From a checkpoint of a small sound classifier: 61.6 epochs.
Rows from block 3 of a small sound classifier, named by matrix and row number. Rows with one number belong to one neuron. Each number is 128 + 32 x the weight over its row's rms, rounded and kept within 0 to 255. All counts start at 0. Numbers have three digits each.
After each neuron's rows are labels from the 100 clips, of 14848, where the neuron reaches its highest value: "top examples" is what is common among them. Only what is clearly more common there than usual is listed. The data: simulated modem signals in the audio band. In brackets: how many of the 100.
# fc1: MLP up (model.blocks.3.mlp.fc1.weight, 1024x256), inputs 0-85
# fc2: MLP down (model.blocks.3.mlp.fc2.weight, 256x1024, transposed), outputs 0-85

fc1.79:128096128128110084086135128190117128104128128128047128150128128128147128128128128128128022130110160128055128097156128128157187128126128128101146128128128195196102115154128128146128092157128089184104128128176197128072128128128128178069167128137051128128128128
fc2.79:128128117106173128099140128090206171128149128087135128094128128128128128128128120158062205182128128148128048128128156128128082128171140128193159128089128162147128128128128193144109128110170128086194067128128065078128128139097052128200128128128128051128097036
top examples: carrier: 2.5 to 3.5 kHz (91); frequency hopping (48); 800 baud (44); modulation: 8-FSK (25)

fc1.323:128086056128128079087174116128207160155080128176098193128128066073128128119128128154150128128201167128109078128128128130128128128128128112128128128086128029128128128128128128134128111082128128143128128128128169128128062143025128095064128192177128152128107128
fc2.323:083110175128128156162128122162110157128173195128052128128110159162128128107128128180128128158128128128138128176194093167135117128128161128163050128138128115128094109253148128126079097175045169128128128128093128110166128088192128128128128156168128128128128164
top examples: carrier: 4.5 to 5.5 kHz (92); strong noise (52)

fc1.178:120133128128098082128096123075128203128164148128128104128128128128159165128128088187175128060128128128115093230128128128128158128141128105068128128095089170144128078128128128128128078072128128091155175128128128128128128128128195128128128128153128128128128124
fc2.178:128114149157128128124128125058070100077128089128155128171128128161128126128128177128128128142154185167079116128128128103128128083128085059126051073127128083171128128139128186118124128128128201188201177128111100112196128179128107095128128205128122128128128128
top examples: 50 baud (37); frequency hopping (30)

fc1.289:128151151107075094128128128163128148128168099089128048077182092080128143128082128128064128087128128128195070128094128128128128180188128128207087126128128163128161162128128128128128128208093128128072128125128128128163128086128144128078050128128128078128096072
fc2.289:128096170143128128128128159128143128128066128129163128136058175175109128102136209128149128128128090128102128128128128128089180080087128146128157128128128090128128130128036128207175128183128189128128128178185128165118128171128138139128146128128128128182217106
top examples: strong noise (64); carrier: 3.5 to 4.5 kHz (57)

fc1.309:128128195128160170128174128051192128128104172161156096144128082134114128191128145128150097128128153128164145128128128096097128128078128185194128128128128128161151128128110128128128096128128168197128128128107042128103125146128128128128177128128206128059128128
fc2.309:113128128128166148130091128149128128084128140107128128048071144128154128176121146186107204128121156128128128095083128187128128128181137128085156128076149071138214192094128066101128139110128170128090161128107111152128128128129128128128128240128128128147128128
top examples: 800 baud (70); carrier: 3.5 to 4.5 kHz (55); OFDM (41)

fc1.240:128108128128128114150165103104128128151074074128128128128128093128128099091156128128128146128082128097128090128157110128128128128054128128084151128128128162128132173083157128114128153196138128067128128146128128128147198128128128128128128128128039128088128078
fc2.240:128095143128128128088128183172174128128094128182128072128150128129128128186174128089128128181128128177112128141067128168217128072128128128128128189128128128128128128128128128128128128128090114128087060084128121128092128128128128128045082168111128132179128128
top examples: carrier: 3.5 to 4.5 kHz (58); frequency hopping (45)

fc1.194:101180128156098049156128152128128162150143128128128088156095067187116128128128128128160077128128128128128185085128128128128128082128128056129153126128082162128128128140128128182087038128098165196188175128128183128101128110128128128128128158128128128128154090
fc2.194:178152128128156171185128128133140128119146112045128178108128128059204128048093094128102174128100128166128072128128128128140128123128100142066128128131128128091128128128128128195128168128128128128114118107128128128128128128056155128176092128095128200128113145
top examples: carrier: 1.5 to 2.5 kHz (90); frequency hopping (69)

fc1.345:128096128040104128128128141128128128128128128164128128161128128128128083128175164108104128128105128072128167118176170128166128088128128128128155182127128128056128128166202128128128139130139128128181128109128148128128190083145127166206066224151128107128128149
fc2.345:128174128123077127128166128150128080128073110144176093128180200097128088128121128157128066128181128128188128117128128137085128128078128105128128128035128154091128128128128104128078147160100098102128128128128128128141128128128128210128141076072198128174128128
top examples: burst (86)

fc1.64:136169086149191038128118128128189229128128092081128192128101059128155128128128128105128173128177128061128128128155134096165128128151128128128128165128128108128128128066128164163128105167128128128128128090128128103128128151060128128144128186030128128120107165
fc2.64:128059128142128128128128098128159223128128128128202153128128128128086128228145128076114090128128128128128049180155194128156128104128128128127097100101128062128188128128128128128177101173128128128150067128128099128156117128128128087128155116179075192168064128
top examples: carrier: 1.5 to 2.5 kHz (100)

fc1.160:106128128069068150066156165128128105090103128091197128103096123085128059067128193128128061128153128099128179128128093144149128128121167187128128128137128142103128128128108108105128128128139158192097156128128089076088181233128128037093128071179137109115128128
fc2.160:169156128202128163128119061128128122117184107128122185071131165152128128128071128178105128112128146128135158128128145157128128128128112128128172128128128128024128085186190128128128128165121128128128100136128169128128128068117128128128084128059082128180171128
top examples: carrier: 4.5 to 5.5 kHz (70); strong noise (58)

fc1.576:070192136128088111075128158128086128128118128128205190128128128109128128067128128055128128128153153128122128128073128146164057128165140128128128128157173190108128128128128128128106128128128008075069128128196084101183128128128128182096150069168128097128128128
fc2.576:128133112128015060128130128128025128128128165128128208155128077162128107128128128173128128128096128106128109128103093128115128166128128128128091128128071066128128128202108128105054107092116183097088128128128128128128128128128128128128128089128128128128128128
top examples: strong noise (51)

fc1.747:180128101223170150104128128128187128128144150075128142156196128099128137166128128128128128128067128128128155128161128128128053128128128128146128079141128058094128069128173113061184208139128128215128046135128076153154075128128164128153181173128188128130154128
fc2.747:123163128103091128081105046044128128128152081128128126128128128128128101102202183160098100003156128117128112075128128128144101128128128159115173128154128152162174128128128156160128188067106076128075128128128215128128122089128072128193128128128067144065091175
top examples: carrier: 4.5 to 5.5 kHz (85)

fc1.562:128128186034128128128162128086128114149128128128066052059128052118096128046110128082128082128128210199128072067090128128128128192128063173128112199128102128112099128128128177084156128200128160121128128128128128128128061128159128148128128128089128172053207128
fc2.562:128130128143128128083089128128128163104172090153128072128047128178099128128128128180110195094051128105128204128128178128128181060128171128128128128128136093128094241114128128109099128128128128201128128108128128128128128128068128128128128128128114128148128128
top examples: 800 baud (51); OFDM (31)

fc1.290:078128128128146128128128128065121084123128128065096165128188128130129128143197096128128128128175128128128089202091058192168168128128167128128128128128128128153087128067128048054128128128088159149128084128127128128128116128112128128128064071175188138093128096
fc2.290:194128128140128064061128109128128128128128182159175128196128115128114128123128116096128128068100079176195128128119056106128055113184170081128193128123191128128128151128128128128113159128165109128084093128111128128052184128128128153144163128156128128128128128
top examples: frequency hopping (45)

fc1.391:128128128072072222128128128128128128098128160132128128128181162128031128128161128128128201128097104111128128128092086128128133128128079075100128074049110128064128128075067104170097128128128128144057128160128168128128128128128184128128197128056128128183128128
fc2.391:128128162135128062091089144128128128111175091136177128128128128128219109128177082128104108128128172158128128128128105128128128084128166128058128110128088101192159128128128079125128139128128148128128110128128128117163166095111128084128146173128114128049080128
top examples: burst (96); carrier: 2.5 to 3.5 kHz (57)

fc1.377:128094103143101090128032168128191158128128128128102183128089128081128128158084110128128177128128128072179069128088203140153128068078150128128128128128128128132128128110128128128168152128121130095112192128075237177128091114128091128128199128146128128128146180
fc2.377:128094128128128128128139128128165128093128128160128128144128164148118161128128128128049083128194150128094128086128128128128160091128102173128128045184169128128128182142128197128018128128218128090128153094118187162128073128162158128128128074128089125128128128
top examples: carrier: 2.5 to 3.5 kHz (75); frequency hopping (33)

fc1.165:100128101071128109128128071167144128128128128113059173128088128128128177052128128110128101068128128187086082128104060054128178128103128128128128151182055128128058128050128128128090089128128128117164071186189128128128096155107110128128224128128128156047128128
fc2.165:193143119153093092128164128128128181109099128128071070177128219084092017105128079128177128174128176128128117153128128128056158128160128128128128128128128065174128128083128128074128128128141144128172182128130147156046077138128128128128128128128163128169128128
top examples: carrier: 3.5 to 4.5 kHz (79)

fc1.602:128140128128128128128128128128128112128127092100147098128188148128244082128128128069175128128128077128123069128093102172045113128128212162128128128128170128079115048135128128086177128128145128129186139168196148139105118128130128128152128128128116128128112188
fc2.602:128155128068075154160165128183128128128128128128128128128128128178128128128105128128128128082156180128128128130175179128169128138128128128128128128128128101128109150170200111214132110123128122128128157224131128128128131106128189168128128086128110178128192152
top examples: carrier: 4.5 to 5.5 kHz (94); frequency hopping (50); 50 baud (42); modulation: 8-FSK (25)

fc1.582:128097155156128128128114061094128174128128128128213156105095128128153068140128175185128101079128128128089128128139142128128067128163128109128128049153170137128123211063128128178128089128128150087128205128148128128089125163139128128166128128128128098128128097
fc2.582:128128080128128128128176128128128095128128104128068090071168128059128067128128128128137128128095144092213102128069034128128145128091093128155128086096154119128083112150096128152133170128128093079128128176126128128176128088088128128077075128128128128161128128
top examples: carrier: 1.5 to 2.5 kHz (84); frequency hopping (28)

fc1.195:128150128118128128096073128128136128156174117128108054128078128128133088179128201195128134128082175128128039147067110083128128108093169099147148128128128077128128182128128128128128128128188141110097128206128160128128128175081128171128128114157128128128135161
fc2.195:128173045128128156128083095128128052088094182128128128107128128128128128128144128092165128128162152172128179152192128164128128128128128128128085088038128128159130128111083119102128128158128128210162128128081077234128150049128128128203128216099167153128128128
top examples: carrier: 2.5 to 3.5 kHz (84)

fc1.115:114128164128128128064128109128128128128083068151131174128172128128128075103185138066068128171128082172084097052128128169128128172128193128152128155223128128051128128086034077128128128088128081139151128128128080115128177128128156128128096128140129192098128111
fc2.115:097128108180128099172128128128128128091159120128090102128128128137130128081059126088183155184179159145128078202126072128106128080108128128128095158089171066096197070128145128128128128155128128167173155128102191128128128115129156070128128107096128190138128128
top examples: carrier: 1.5 to 2.5 kHz (82); frequency hopping (35)

fc1.551:128128128075128128128086098106128128060128150128189149120112128082128128128140070128137074128178128104170161128128074110071128128210103128129093078128128094089128066128210128098120098128163119128128128021128128128128128090094128128128128088167128132188128128
fc2.551:089128128128104165084102128128128128128128087128010128128171193145128162106128128088128128128074162156128128086128128188183128128143203082128100128162128128128128136196080077128205128102159128128128128198079129128115128128128174128143141177107088094128107168
top examples: burst (61); carrier: 3.5 to 4.5 kHz (53)

fc1.561:128042128066128128128062128128086128128128099128128091128094128128071141132097235095105128176166094128128126108159158128128205051128093128137200128145064128128128164083128128128093191104128128128128128095128205128128128156128128128087086153128139128128162128
fc2.561:128113186127188128152081050128112128194128205128128168128128128128087115101128073128074128128018127128177110169110128128107084163085099046104108079040160164106084128142069128128128110115128176118128068161176081128128034128128163128159156171050128148190157128
top examples: burst (66); strong noise (60)

fc1.640:071097128178098165111128094148128128191128128128090118128059162128107128128128149128209093128128127128128128128108128128128163159128128185153128128128166111128102076123156161140183128090128165085128119078128162128128194172029103100128112128154083155188140156
fc2.640:128126113128128185128128128128117101128044117059128128093128128128176128099202128128199128068024178128128128081071098161174164128128128109128109071128046128060161136092190166128100208128128185123153128145128128128128114128102128128128154157120232128128128150
top examples: carrier: 1.5 to 2.5 kHz (90); frequency hopping (40); 50 baud (36)

fc1.293:128161128203128110144128128031154180155177128030128090163128086128089128100128128128128128128128128120128128102184136128128139128070128128181128103128087128128095101081128114136128103155128100177128150128082128128128128077056128128093102128077128128128128128
fc2.293:128159096112128185092130128128182128058062132148156203128112128208128128128080147071128111120136128161170128128075095128128098128128128081128128129112128083068160128128128102128155092128163128074098102150126132128254096128111105116128128128128128128128128128
top examples: 800 baud (42)

fc1.170:151156135128106128077128114128128128110086128148145175188186128128154167128128084027128128113128161128176100128134128094128128095128128128142128128128128092064156190225200020128189128128128092128128128159091137128128128197150077086072151128099084128089128107
fc2.170:097074157128118128128181097192128128085179128146128126128128128128152125154102128128128128128128128128128128186119128158128150128128128128128128078104128128183128128128128159094128128128122140128128092128097128104047128128078128089171067128128128087128128128
top examples: strong noise (51); frequency hopping (41)

fc1.205:128128077128128128117140145128128128088139128128100128180104128091128128128089088128103128106128128094088128167077128121128175128113128128064218128128057128128128161128114176080203128128128128086128173128094128128128128085184128153174161184165128128095081128
fc2.205:128168128128128128164129128128198083128128128044061128128074194128163151128128069128128194150128128128128169128128128075128128100128128152171161166128213082128128128083151094201128160128078128128128193128085110092128159098108128075120128107128131127128128049
top examples: carrier: 2.5 to 3.5 kHz (90); frequency hopping (25)

fc1.538:065113128172128183128128104128071171128132128128128157176116144175150177128128099153100178128128128102128117041128158089128101099101180075143128128128128128128128128128150187128128136128176103100106128128117128078107135128128128109128128128128128083092144128
fc2.538:128121086128128042125128180128128180159128193111097114128128128056076107128076144128128128128102175128152128128080128128186128203147138149128163128168128128164149174049146128128106128082147160083209128128149128128128093197116128128128116054181101128205139174
top examples: carrier: 1.5 to 2.5 kHz (70); frequency hopping (55); 8-FSK (27)

fc1.585:091110133080092067128128174128128128128128160098112167197128128128163128128066166024128128128110096176129128169128128146178164128134050119162128079141128128128164054128128179062128128128128112179047128153128128128128128128128128128128128128109128087128174128
fc2.585:087128128128170128187103128192165128128128195128128128128081146128128199048147085128108128104103128128125128089172158098128161188128191109161128128128128128128174128088128114192079187128128128143158086128082128166128128215128161128116185086161128195067167161
top examples: carrier: 3.5 to 4.5 kHz (98); frequency hopping (44)

fc1.156:088076183168162167110130128145080056152114128110162128128128176174164128065128128184096133128103128128128085128134077069074128128128128128156148078128110129128128090128128128173077128128128128100075128106128083192165128128208128187128128140080128112128128128
fc2.156:186103117128128176191128047097134139157128128199100128063212128099109052069128170128128128128204164198106128128159178178104128117128128128166055128113128108128128160173095128060128117082097176128186067128128147138188136128114128128085115179128116146128136128
top examples: strong noise (65); carrier: 2.5 to 3.5 kHz (56); frequency hopping (32)

fc1.456:150128073182133128195128163207128148128087128128128128072128041128128128128095163249128083128128157128128128144128128070128178128152103128128114135128145128128128084128104074128112128144135128128104106128062049074128128124059128128128168164128100113111128165
fc2.456:108143128128081128128128128060128128128172128128153203092133074128172128128093128156128096128128126128128128128166128128212128183085055128128113167128128160072175211128128128128128128157061183128060128128128128128097151128175113140128249128128207129130128128
top examples: 800 baud (69); frequency hopping (47); OFDM (38)

fc1.661:103128121090177128128148128128128074128128090104082128128128128166128128128184172139128086128102128166128128128128128128128188177128077183128143128088128128128158216128079128128128080128161128100128128073173197175085128044128128146077139128189128128128128128
fc2.661:079087128216096167128165094139153128128128203040143148136110128043080086166128128128128128128128128128128206085225134128128128128117118128158128068128165145085118106170128119128084128128096128220085128128088128128152091128180128128209064128134069128100098155
top examples: carrier: 1.5 to 2.5 kHz (81); frequency hopping (41)

fc1.540:087072155168128128073128150128080128128128173128128174128105128144128086090118205141120128113128131240128124130128128187145161183128128128094128075128128167128128128082128155128128046128178086128128128056106077128128128082128128128128151128089128128144128128
fc2.540:128161128145158113128204128128128128128184128128174140111128146128128076118128138190174146089064128100128183162081117128119128128171128128085128128128063153128159128171128128128137169087198200185128131204062065107128205128211157192053128112128128172128128082
top examples: 800 baud (57); carrier: 3.5 to 4.5 kHz (55); OFDM (30)

fc1.695:128128128128134207128128128106118128128226128115177128128128128128128114128128175164128158180109190128059128128094128174155199128128193045193128128128106128128152123161158128180128087134113128128100162128115089128137133084128128128128128103118102080128128128
fc2.695:128118055128128128128128128128128199179128165128094128168128128128128128128128114199155128104128128128128128059128142144128128176182128159056197128185128150128086107128128128128128128128128079128174128065128128147128128147128128076085128083128133193048128158
top examples: carrier: 1.5 to 2.5 kHz (98); strong noise (66)

fc1.342:192128128160128136096128090128128122128186128128170162128155144128117146128128089174187194078164131210075134128086128128128223069108070168128101128054128128128115128140128128128060128128128128128128148157176128128148107085128086083088167168128059128074128128
fc2.342:106088081128128128128108073128200128128097188144128128081063150171128128128128128056128128066128181087207128128128128128128128169169139128128098148128083117106094128128128060113098128128128080097128169128142128091128128050128180128128117102098115108128128128
top examples: 800 baud (65); carrier: 3.5 to 4.5 kHz (60); frequency hopping (40); modulation: OFDM (25)

fc1.716:148172104128128128128128128128202128076128128208162090128148165099115128128128130128159102128128128137128128159161161185093173128128167092093166103091128128103128128128162147134071199059128094132128128128128128128128128128128128128160103163128181142174091128
fc2.716:082061185108099128128128046092128128128128128128088128128128128153169151128167128128178128128128128085086080172128128079106188155128128218130128128103085110128128128185128081128181128131128160090127128128179113151134148128128128148128175128141128128128139128
top examples: frequency hopping (78); carrier: 2.5 to 3.5 kHz (73); 800 baud (47)

fc1.749:182128128175114128076111190128083064157046167128053122128128128130128128128128128128128128128128085128128128161063158128128128128128128116128128128128082171049128128101128104075128128128128128234128189120231146128128106128156128128143128108128110128054128157
fc2.749:128124162103137128128128196128128128035128128096140135128128128107064206128173128128128107223128128255128100128128128111128053128128126128127128128171128084210128115128137128128147128128128082076193084158128128128128128122157128075125155128128128171170128128
top examples: fading (61); strong noise (53)

fc1.631:128128128128103062128128102128128128128128048128174128128173128108162150128090128141068098128142128095243084134102057128101128128082128128128128110128135128128094111128128128092128132128101155128128060128163218101136183128128209100128005139128128149128128128
fc2.631:128128128128156128128154030150128147128129128155128176128102062130087128125166163128118128090128128151164128128169115128200193128128128059128095128128128128128215128108128118128128128153100077128128082112128128203065080098147128128078128153181157156128099128
top examples: 800 baud (66); frequency hopping (59)

fc1.235:128172128128190077128073128099128128160128128179128128128128128128128199084128100128128094128177128128064101090128139128128205128188128178077128128128105128128128128076083128181070128088128146128205128128128128184128211151128053128145156128161128115128086128
fc2.235:128105128098128128128114128128085128128092169128128128156152128146128128112141135128135128128071165128172145128136051053099147084165128128179128123073176128126128195101132155121128128104094128161128139054120090128128146203168128132128138128128128128128148103
top examples: strong noise (56)

fc1.750:096137128172140097128128197128089128157128250128177142110093128128128193128084128108160117128134128183128128072177128103071185128128102128166128128128128128128156162128125093128128200128109128060128128128128128128120128214128128128128128128097091138069128131
fc2.750:128128128083120176101138128128119186081128128128128158128128128128123108128044145090128128234071075104128066169166122123182128146128128128128128128168128128218090097194094128099152128069128102128104128128128077128128175167128127128128107145128128128121128128
top examples: carrier: 3.5 to 4.5 kHz (75); frequency hopping (28)

fc1.143:128128087110128128165128128121128128128033131155196193128158149039146065090159110128111128128162091128128229128119128153128128128069128128128069160025104101180128128105128175153080080128203221128085128080060092087128144128029105128128156128128156128128128145
fc2.143:162176128163142106128128158128128128128192128154116032193070128128128128128128128124201128154128124153114128099156124067117163128052143128128039128090128128128128128182144128065128125128097153091169137180128079170128093090200097128128150128128128125128128189
top examples: carrier: 4.5 to 5.5 kHz (72); frequency hopping (56)

fc1.467:148154128128128107081107055128067097128057128128227189128128128047107128128128174144128128054142128128166087094128078128117128128063128065128097145128128167084065128128099150180128128128128128128171146154128128162128128047069128128092227102128071128128076107
fc2.467:128128128128147128128192128128184147095160146128083128128128191162128128111203128097079128128097128128138128128128142128187155128159189128128113128128128081183075104128128128091128128128128128128064170201148175128094128154128128128167128194064149128128128164
top examples: burst (71); strong noise (51)

fc1.299:128185059128128128098197080128128185070128147128179173172128128128107128151128183119103128128115147128084128128171128149166106128128188151173092101128064128128152117128155128052181128128111128128155168197128128151154154128128128128128085097128128087152128128
fc2.299:094086173128097066128128174145174156233128089123128190128128158128128128128058128153138108128128128187084077128045148128128162071128128075128153128173108128128085113128128082216128116070092128128128161128138076128128128134100128128128121106062128089178128128
top examples: 800 baud (48); frequency hopping (40)

fc1.238:114128097128128128040069128128203170128212128128106128143128162099088128109128177128128189128149147063128128128128081081078096106084128105106084129132136075128083128086128128128128128128128128126128128165170128128128198149128117170128072104117128128128082074
fc2.238:208106016128151128125128128094128036207063106128128074116152128128128185128128094115128128128128128128128128128140033178128128109128128128128128128128128128181128128053077128128128108166170141153107148165092128168128128128105078114128128128128153064128128128
top examples: strong noise (65)

fc1.384:128060113082128112094107177128146128091128110070128192163144173128128153102172179128061128128185130128088104192128121128108128128128085103128128128128103142047143077145143071128128099128172144161128128041128128149149143128167128128120076102137188128128125128
fc2.384:224153152121095128128210105108128128167128156163128087093128070098128167091128169147128156095128128128128128163164121128088128128128128160128128128128128062128128188128144128117099178102102128134058128068109086128112075063126128128138096128128110152128183128
top examples: strong noise (69); carrier: 3.5 to 4.5 kHz (63)

fc1.589:128083128128165153128128128067114106128122108242128128079082128076158128169128128128128128128128158204177162137128128105128063147128128126106149161111128128090140128149099103107128190128128171170189128128115059141128128128112091128116179174072105110153183128
fc2.589:128128192145149128128128128079128128128208165128081128128128128188128207128128146128106128128128161040128096128128188128128201128181239214128158128149177128128143128064168128128128128147108128128082105128128115147176056153096125128105045193128113128128095128
top examples: carrier: 2.5 to 3.5 kHz (100); 800 baud (37); OFDM (26)

fc1.172:128128128128097128128128128128097071155128128137162109142169128128128059128099065173163128128128128128051164118165128128128145128055114174096090183114083128071128152161128128104094093123128128128170128128128131128057128128171158154074128128128148128128128128
fc2.172:128071128128117128187128128072128128128189128128055165118106128128128128100128131128117121128128175179052128128128128128140128128131155067128118105128128141138128128085153069075128075159080075149128128128178128128198128128128128128107178128102128128128128166
top examples: burst (92)

fc1.751:103045156128116128128128128065128128128128177128128068168128128166116148128128128128128128128128115128128128084128154128128099198128128115128128128095128128115128105086128091128164155105024216204078112103183171128174150128128128120128153128128190128128128128
fc2.751:128174128136089081083165128162128078128128128190195161089123128128074147153128128128186128084128128128099145128158128128154064071164134182128128128128081128104158128128128181128101128196173128061142154128144128128128080098128141181128115128128137128210087104
top examples: carrier: 2.5 to 3.5 kHz (86); strong noise (51)